config.toml
model = "CTC image transcriber"
dataset = "short English words printed on busy colour backdrops"
train_examples = 90422
image_size = 64
crop_scale_min = 1
horizontal_flip = false
cutout = 0.25
tokenizer = "char"
vocab_size = 30
arch = "xception"
norm = "groupnorm"
activation = "relu"
weight_standardization = false
depths = [3, 6, 6]
kernel_size = 3
stem = "deep"
widths = [128, 256, 512]
init = "kaiming_normal"
residual_init = "none"
optimizer = "muon"
muon_scale = "match_rms_adamw"
lr = 0.0039
momentum = 0.95
nesterov = true
orthogonalizer = "newton_schulz_5"
adamw_lr_other_params = 0.0021
steps = 6400
batch_size = 64
epochs = 4.5
lr_schedule = "cosine"
final_lr_fraction = 0
warmup_steps = 1280
weight_decay = 0.3
adamw_weight_decay_other_params = 0.01
Rows from block 2 of a small CTC image transcriber, named by matrix and row number. Rows with one number belong to one channel. Each number is 500 + 25 x the weight over its row's rms, rounded and kept within 0 to 999. All counts start at 0. Numbers have three digits each.
Before each channel's rows are labels from the 100 images, of 14976, where the channel reaches its highest value: "top examples" is what is common among them; "peak on" is the class under the peak. Only what is clearly more common there than usual is listed. The data: short English words printed on busy colour backdrops.
# convs1: first pointwise conv (model.blocks.2.convs.1.weight, 128x128x1x1), inputs 43-85
# convs3: second pointwise conv (model.blocks.2.convs.3.weight, 128x128x1x1, transposed), outputs 43-85

top examples: the letter k
peak on: letter k
convs1.24:531493530527542523483538500514502568495522490449483523501489509447476524421520494498463502478491488516469493476499523493485523468
convs3.24:540463550509464495548457550448471483468515518524491487541518506484523513503501508479502556512521495508527484435485471509529551506

top examples: the letter n; capitals; the letter m
peak on: letter n
convs1.106:481506503540481464500474492479509496497498536479523574492467492459500490482485480519501491530488525518455478491494546524502512552
convs3.106:472468519489478487513461501503476509519504532484570518491506499499512463502492536515535458504461481504494491490502495511491455533

top examples: the letter h
peak on: letter o
convs1.8:501545516541493517484517513479508466516482494506492487471537524465466521484473489508560485490487468471514499504494472523531463491
convs3.8:525494488397493512552510505500486472446518528516509487499504470505495505514502484501524518484527523542500482514518527507511515542

top examples: the letter s
peak on: letter s
convs1.3:493492480489502493539499504511471508542492532527494469494488472480526483504536449429524494518562537517532509518453510498510523476
convs3.3:483522501517475479496500500515534500495561485466520515475523493511551520514479540555505503504496526503504493503436529513529471466

top examples: purple ink
peak on: letter o
convs1.96:507504517500520524470543515486514456505524552502507494507482514497510534501541454512539499536521527539526504503446550498499484480
convs3.96:521453528505493546529499499476556478479513495523485534457516517511499507507507491481499462488504521502536504538508467527494459498

top examples: the letter o
peak on: letter o
convs1.58:502459534509504534491516508524509508501536493516485522477488470461521504489517466504532492495557528495503492534443500497511512517
convs3.58:488526502541477500523504494486463472505541489488481470512477523514455467453501490466510492469569519501523506488527484482521479528

top examples: the letter s
peak on: letter s
convs1.33:507524496498518522527520486511480534530520471460512514482509483508464521510458516516484491490489462497441503501476426512527469488
convs3.33:506485487466519512496499527483499490489511451489538507471464503501545472488513487513511495478505503495498486491529493517531524466

top examples: the letter n
peak on: letter n
convs1.119:496503512541528526501450495538463527489509508511505520509528485488523492462483508515515510529538540504463477521487529460487553551
convs3.119:466504490419488509465518513483490506495509453506500522469486553515465501494541507514487511506472483498516514510485500455484497482

top examples: capitals
peak on: letter a
convs1.11:555479496485501495498485504496479464499484481522511507548486416462458442488448489504549516476484533482520514515492534500513511488
convs3.11:467516506476511466528501478529494525494482492500496525520487512506506489501496484493500507467458505558439500526475476478536536531

top examples: the letter o
peak on: letter o
convs1.35:531523502477529504516496529519497518474463514464467443525523487483477494512568510529551480506512513514513519514502528482505518493
convs3.35:496532481456524499481519488514485492507499485468497497513468559514503466492513497500470502526517494497553495485471480465487448468

top examples: the letter e
peak on: letter e
convs1.40:502485475485516465523497508476499510528454469525509523557507526541508505508485506488476507459535519484529538489462482532526521523
convs3.40:516495477498490473489480480519496519492501458480525503501505487437501518456511477478523495453555466524492497486488489519491518466

top examples: the letter s
peak on: letter s
convs1.86:508510498523520522510509511461467542506512531547488480512532505530496505533484462514512486517527498475496510523469502500481450504
convs3.86:485466505499494527511516496489516525487515493505530505500550488510496500457499450524477513541455514550501523483469506507465511532

top examples: the letter e
peak on: letter e
convs1.90:480528520462472518483511549491516500498515511500466532519522531478510498534477475495492470474547493505548457485513496491489467539
convs3.90:530472515467514481507455490488510477487479498471508540495534497486454535482512499474534485447528507504501497470492527475511488518

top examples: the letter s
peak on: letter s
convs1.41:493490499463499570534470541495490533509494514528492471483505558476497523498500520479510467457509511463533502486500491517512479472
convs3.41:478462490504500506449474507491466444505508496514511503478439492526540489490502467514521477492508513467516474502510492511529493521

top examples: capitals; the letter n; serif; white ink
peak on: letter n
convs1.12:474471470532475478487492521488513506480485484487507464495526532521506496528510483475510513490531527501405527530506564485436505504
convs3.12:522462507475523504509493507461524485513480498531494560496465496495480513515484490505509503480458509464506474452478511495477465489